From a checkpoint of a small multi-label image tagger: num experts 8.
Rows from block 4, named by matrix and row number. Rows with one number belong to one attention dimension. Each number is 128 + 24 x the weight over its row's rms, rounded and kept within 0 to 255. All counts start at 0. Numbers have three digits each. After the name is the row's rms in percent of the matrix's.
# q: attention query, key and value (stacked) (model.blocks.4.attn.qkv.weight, 480x160, the q third), inputs 0-159
# k: attention query, key and value (stacked) (model.blocks.4.attn.qkv.weight, 480x160, the k third), inputs 0-159
q.126 092:132136124176141147180119096107161169084128148110136131121151113166094170129102157112130134151101121136137135075141145128146111107117118151155111105132115126130143118142079141121150108133142143135091161129138113127117143139125088113141165128125128087137171177144098160165107122131083141152121157134083167137091136135139162110139114116105114172151102128141123168104123057159123129099151115102106120191156145122137122143110105093111111125147120148155145130143147106111059155136144139
q.127 097:128128145120127145113079122126137134157068163133102122086126148117113084135144165137211166110108158139108141127101089092167137165155122130102142112067123113135131186144142124060089102128134149137132135132132127146107111136119127137075142155124106128092113138097143060126153084124149114147144140122126136111114148158132128114136148114147133093118110115115136150113113138097153118124078154125137120116110131116132145092121124150121128139077174078094114125128133143144135142160138105
q.128 101:133126084143134113097126129102126142182170110138137098147164088123102157152146096138125125127116106118110139094109135145126129090139085132103141114128107089105094092109176131120114142124128126155154126121127135165113144138160131128120106113152138083173129151136160127137100126122144144137107168159168164138125171120147115166123130134161173145126199076168156102126094128121164192116148155152116119128129145150157128149179136120096156151138131128122073113087131107126140147134134139
q.129 100:098141111126154170165104104082148130121099122111114116116160144151126133116086072084097137113111140111144164100110157160112091101123115124113147140118152102106127129121149120154091112166122142140095141148135105147138172124154134132139153098184150161107156129139106121116127113106127142113147141154158115151100112093110116134093067123113121154184107135148116183116139164090168128104135161140143130157129129134112154098142098091158136162085161112138122133110116129079113143170146141
q.130 115:111151131119176119151087124144106168124156115084148137137152098089117121159084136152115104123122140107185155146137155142172132104168095126103139124125102117133121110148134160136106098152086129138140162148108126114162120096143116106135153110105126107137144124110122117095123114138148141128095114149107141106103073158168182183098129085148191128127132118141139157119121129109158135156071130120121076120113143183130141131132139136123116124105102136116123131168139098198117130128129125
q.131 113:129138171135106100153167155191126132083129128125124136113052127118115100150092106130093109152136133148109118165095101122102131155139123124155125139111155086110145126116119080116146129119106174136099134119131132088146079129104078157142137177124169135092118126142148117171152125127153162147115156143118159155128104120109123124146166140142118102130112114122141144142117159168158100137124102068146124099147101117123100137130124096147110137079123088172116102133119114097115114141144090
q.132 098:128122121119098157142150123118156165099085099124152091122111091114181129147124120121124119130122155107118150146162120158129112098141115152076125137100123106156135153094109155103096118152163097141142127179111145125108082112149118118141145113097113111176118120091105105098085091153134147140130134103161072151077139143095147120112128154129100113110136110124164099094152116157126076116089118114074161131097153116087096135114137131135113160089141126105145104125094142108115103104115141
q.133 105:139121152144079150126112133115111119147142182081072121130086134134136123181123123114078097172128162120135089133127114137173147156115116116151142120096118145166089120177146145141107150153142141151100099107153162160122151120128138107120154135156124109165125161150178117117114158161159120087135100129088155108183150127115110131120146100154092150142128097138129114101121097112132123148137102131149100088147133115145136106142067125172163138106151119150134142153137089128151114121124143
q.134 110:126121141149136114130138147147120104148120136111133148103148145124173095116113147130127158102125101147138145147142131105107130148096123141123129095144140110150114120114133100063135147110157125077146118119041138153127090169110154083135152142121142124132123171115083101125125119151140111134136156161140076152093100111107080100190133124129108107112104111119156120092128109163093138134106130126120108146152117067132081157095113137111153164146161154115093135085129095156126116127100100
q.135 106:133118127121119138129142170133081130130132175093079117164162119129154164101094115159108112128113169134144157108067113138145139123091134135145095111126118180095153194189166174111137147155152114151134106127108137105159143131135141097112110127115127120098140162150128114132105139116134169127108113117164072107112148166136129091163142119137115124088165120120133142169125118126160119121148136144138130163108139120146118120134093109120133158125106125091168108110155123169156165159108142
q.136 100:146140097156125100157141118153115129093134088110113122139125098145128095141171161146096092126136112136123144101153095146134109125111179105111117127104137123127150088116165143191146083078095128123111137152116115125114160122146094140150134109126120148141119125117099138115081096102144131185171139135113132138126113143169150124104133163104131115165123135088174121106125106168126134135089117151101135175151132190093170164126107070147096114129130124118128122170125104138134139107158113
q.137 102:104119114125167161100107154111112103137144096133084135094151140117156136133124133152136161091099115148127113143122105130116115130120085099095115158120144108138124115156161087156137118091137161170094108111153108132165102109104125138146169152130104133113147089137154142129171165113153118153144155127138149087124138114100144112128146105101143145100161075112122106106132163136132091132114097123132161122144099182130143118130099154159099173149094142107165160120120071165165111079151104
q.138 094:179138140127157093142086123128157149152084102142135101066131139089187105133142121124124086126100139154123122118124144114126118116158133175158100164137093122179124124130141122138138128109121091141139141112135127146141117112121138120147102123167119163116164114115147164133119136131132143131131118151085158147140164106157173128101126142122127113181154147168142136096110137101117115165103135128093111102138062180104158110170129142093150135143108137129163129117155110065104118133105153
q.139 104:145123160101065148105123097147148165160110099119146086148087168136145175103105121085093129126125120117163132122112122144142120137138166124093139108151145113101160122155156099102129119154140106155120115141101124075133151121156054145118125116148119149168136118165120122134127129088126137113136137126090129156157124143089109123139139144154098096108116128115146122101123155140164102116130135130115107138107124104137144152123110144125108159114123080160104155166065196158148101106150138
q.140 106:175111143118116076142139139143134103142124126150181131122102088150082109097162131089129125103165113127097140142143111112112109127132100150101162114163078103123127102078134126130129187129114114103121128097141139154136157123178109099133126178099116137126081116114142164097085106153110145142105122139109146145124149114176144136121131098140127105104108136121154148109099113101114166127102136179153121127135136181156132122131116121098138125147108114140097087153152080127122096104174153
q.141 107:104206163096102137148094151105126125137135150136154119119148173106124148139142117098131120149104121124141148152142125098113140121079166148109151125139138119072129141130099115143103113114118126158093160159126141134078091122099077089143142106150143136092123166121084109120170115111099147150151100150138164115154110165147132125134120112113169144115110159145130145140182178150111113128155118124125146112101115136135124079098118122128134145146141152122152138110131137189134114166074158
q.142 103:144106135154093117095186098144117102110130137097111080134139117138123167101144106122113141101130111099135176139099091145139148139098129136136140141166085121135110129155133109173116127138132104135118143071134111081150152122163166129152130144119164095155095127188186163118072140114098145135193160127120163124134145106115116094148123154145097147135107128132143150098120125143135128138122110130142107149164119096122148115151112104132109132074077127120130127171157136127127153153105126
q.143 108:143109131125097125119114147113106098092164126126164112102136134151160118098133108115146128091118162130093158124112149136159099174160107173130070126142109151147117086098129110135113103085162163124157157137154136126127099132119130128153140109111125160144165167126116105113094114139110107113127112144130163147146116157130072064146148095171112128117117148132119129109168148152099141169138130101159146148155138135130109161122151116118138161135170123135093102063150085141156110158099120
q.144 106:107114086098123158165118128159110135120159139181100123126127138139144135151144135102094097091112128113127130138109111143117148088145130115081134114171125136154178148113142110059116151146151152150139121145164087134096093133148123108172152150162146118092102122088115136093106138181137137143123126149118086165175093162078113114114105164117151147132101128121135130185118101107140094116126133166129106148130129095129113125123123108143135131152080117076128125120134110098139100154146123
q.145 100:127077133116128119093105159080151120168134131116110149140107162102167158122146107138122132127146192112113089140126078133134133139164131114136162105105133064123110122143129142159114171149170109083124108081169121108142116095091154128125123107119151096119126111098178127122131156117145115137152140115090110148174118113077128100135133132094143108126141141066129147169094139131136094123167129136153145182139103169140110114137116122101120129124112157164116113135117124120153146158137112
k.126 091:139156094137115144101111107151082105128080150118061100118121107147164139139112163145125129190103135130146101139108076085127166141120151115113163126145108156157119127137138130107119125146147153150103144127104133156104129127144112117105098139129102157126097112137104165148137096091137107097092110123118147144138150132112165116105142095108127108093093135174122142115173138138051100147131158155127132147127130127109140092124151110176100151127109079182109148156133124141123109160141136
k.127 091:147106124114172126081158117116060144155092167095105128117119133165123137162133127133104123131098130113125155142075127138064136095117083133079093136109149134129111097106172132166151116139114150121128146182129104108139132144126122134136114108133141151139147146107095139102115131130122113122091137139132103122118112120141149114171154108127123116148127112146122100146071119142092126172116138152116107175129180183092169136144115075081134117085138149123158104138116122131123143106109137
k.128 099:145110144156101164154151123120143136095135092182142152099105165132127151168085135087179108115104124141156124152118091076171110133112131119071139159115088153127180134152095135100115147143173122152130126122164130143093119168152109156135088114153122157123097148134134139131097159101124153145109085152107089089103146133117130121085144127149104127079166121146112093138128117125142102151114077130146132141145169134116086135153112109127163116155126125122138130115155132122128129104121135
k.129 111:175103143154103152076114128084055127118163111108148143110086126174107163129083130139169101109173113154104115128151086123123116140128069088142090161123125156143093149094117137127149117117138162121129118174161112111132140103104116123151123138110091145099156108118149130133108126104118137125145091135154143119135107107118133130084127094124118135123128133135123087144109126132125139088138108142097115134161137131074112162105133184137107126145077098097127132118110151126168141108096127
k.130 107:097160114150137134115144113174137117137149129119140088120101170149149125132087178120115095110118136123086097191144120146142125158171116145142106066108106164111128140144132100112109114120088127145155122133095093137140124105118113099154135111143152150118150120121092115161157162151097145161116125077149088132160158114116115108127091160143157136120117102127118134153159076146102146113160178154136162133082130126159145111142140159135113139148123164140119079121102125159141094131100109
k.131 102:168152108108122131123149102116121179146115143118132151111129110145080121090107109146091148137121148159124157102136154123125134092116104114156129123110147158119117095163105083164125140112137110121127188146103149132127145182147157143137103129092134132116132122151084152120153182127096131089122156161119079122098098153115132182108167154088090154147136126131108169145136087157140171102144164180105120136115122140176146133160116114110147091092121142135110125124132132106104114118113122
k.132 102:129147118117112136116150138114145095133201144154121119118122118168090141075142109178110133094140083182124110137143132112158106109066130101110093124121152149115138086158119137124077117090150106092097134143081112130128153075108144142140112119121117098129148140101101147087097130132149129089167135094112178105164121101138117094109112125106128117185163149097150138122139135124122126112137135108094137122143092124147110099126098128104126130128111151083158153123126097148128111151127146
k.133 112:146149166121131132117166140142111133124107107121159122163142138158148145125108148101105170080089087143120102132131134139185139109095104115078082124120089139128121126133136143119139193145098146095133106115137120120130137114102095125115136148116154136125122142129104140154130130127133098109114111116112132080124119139150099111130085128096103125108122141149180110068140137165164138121160118134142190152154080100131190144081165113132167125097131175149167150110138120124121114133108107
k.134 119:162179126118149102120138083108151179105169088160091153128130141124144109135157119163104136113154104153140103131098133167136126133149140168098107134150163135132145130143154126116102142114107147129120116132128095100136126110128104085125174122127097110073138121100124174151131143132117119169154126102139091120130108165121165121098146133114191091126170145116090123144103106098143109108115144127154133113106130076151193123148103122121172110101163171159136120134158136140116119158129114
k.135 110:136101083175117109142151127150122119119152123134153135173134116139142146131122083129126154130132150127138080181114102152157166150103108139089115092116137183140105133104133114123132100148122127072173126128143169136158104120077135126158143108147147137127113100155129122095125126178146162101152141080088133103140165127169090184119107151141143116138130131121148128118125123139152109162121083123122091109160136123113164144153123107157144128178147125152165122111078160165121107136123143
k.136 107:171137161168135136118102105103149114139178112128153120140124125157118116117114151182140102154126092127081106142117143135091143129188140154122149126096120144108143068125126132155107118130150105150104152133124157122157107157093080146122139126141103122104090130160122114134193149130123154100138135072143161116112101147102119127134113114156124156116116097143119111148129133157126110137163144177113140140079118138137131151184163115080161124155131103078103094131093106144136103121153126
k.137 100:155139118120148127127140089149132152155169129122158124135119144110156162134177066147134092121106119130155150129131132130107132139095161106176148098126124131131111124115140181146144146161103158109150116132152123113100065143135130100110156145118145139146145182106074114147138173135096111134123099107126109077135147134215126092104167124142166133125119114152074143127111105165138138114106129141129134123123140153161124163117132100115117129134136145116144097146118142106070118102165141
k.138 095:182131136104096181132118069129110170111133155103148108110124120164088112091099073100138088128150152131156123154124149134103118118150097162129126146155115135114145150139115107095139127130145107121173131111150148147128103130088182122084100106143136096152142104135110141126137136130125120136128120144184160143149136119135132155133147150166150130086104153158140172187167147105146111106181122110145088132129111148161103130131140158112133158112141122116133118171119109111158086157135125
k.139 098:175140106105152153118141101132156134127159119133117131117135154094143194130143137167106136091139112099137117104125094102197124121141159103121128119188160123156119134092112121122099107137138139131103123148132128154113126133124123153173140126123165118150143147112107071106098163148186115133133119094138150085092137143121116114125076083092151164133125102079156158143141104131119153162165152147161161142151126108147166106086144130144143122150121123151151163141139130121141146168117135
k.140 100:130160126115113137162108109106159107129112128087120156116097153104184096163125106124118130117107138137130119128114155182132112104143138154122156124119158160111141118180169116085134152141114126111104144098134133158099171124144135128118130123161152080153121139124137160138105114150120145122107127106114087089110133136102155136117123150121139183167118149134104124090172184118095134143158146197169139098139138106101154140172177125122104131114113102098131072157115156133139150145120143
k.141 104:142120115124140158108122138130134134134158085129116130134092136108137101160154164084134115135160175096118165157101145169146117119151137108156132112112124122156110157112105109157104116149130156114169119139142117145155148134115128146113105110147110178129154106140082095155167112136176128122117069121140134156117087096171162134104083084101135115110127124128102143128160099087136143121121166169066118129134166126140130120169121153143087084120120123138131144095161140117152090156166117
k.142 112:160104149129109097201124134113143134114119103100143135098164168161158139106106144140141117093106141098132097119130142109150161094081145102106129150089118113106128136156125106095142098117197111129155103139160148130110145128093143158154133096114125159138081161160103135129136149122125142139163093070129089159137107113134144178129084169109170137148102086096143131128125144133092158126117119149099106115141126136134142131132168143143161103153143096160124150162132143120142124109120137
k.143 110:141124157171116128184104091082104136125124122180097104106131101143101120130124117149149153120135120135153102106151137109119120139132159121160135098103117114104113128153126137114084105074088113149070147114165140112135072134137112116091131096145072120170132111131116130140114148151118127104095137134148127111134163137099155107110163103169141108120132117129110093154123121112113100120113094148139119141150146167113141092167170135093156146114071143108162114159158123075122102116155136
k.144 111:148137103134123103106098164117089101135088142122112116121096171155127180098163132127111149130152128126183112119124128148141129116134120201116149108122130122120159086114094140145159159155118141096155128089134117138165148164135154127122166125183169142088149148086100122164142175115102111148113146138115102121162072087145122122123122125098145139142133092118133134109144142108151133137106143091155112157121124114162149114104147122128120182156171128139148103130132124088117159130087133
k.145 094:143126063141133110165142112139115134080154148147132098155093129095124150129111132123132107126135089098104126137106177151126120156124104147143145156124120142152161114137141112118128168096104171135141157140097094141111103165120117120158181101099149145162098140124157124158131124085131119128127171134153067131139097075161107170111141144113126102142139135148086171116130167123127120130133135133094119095111108177126168107120140081109136159135153134171124148131097167135092135115102148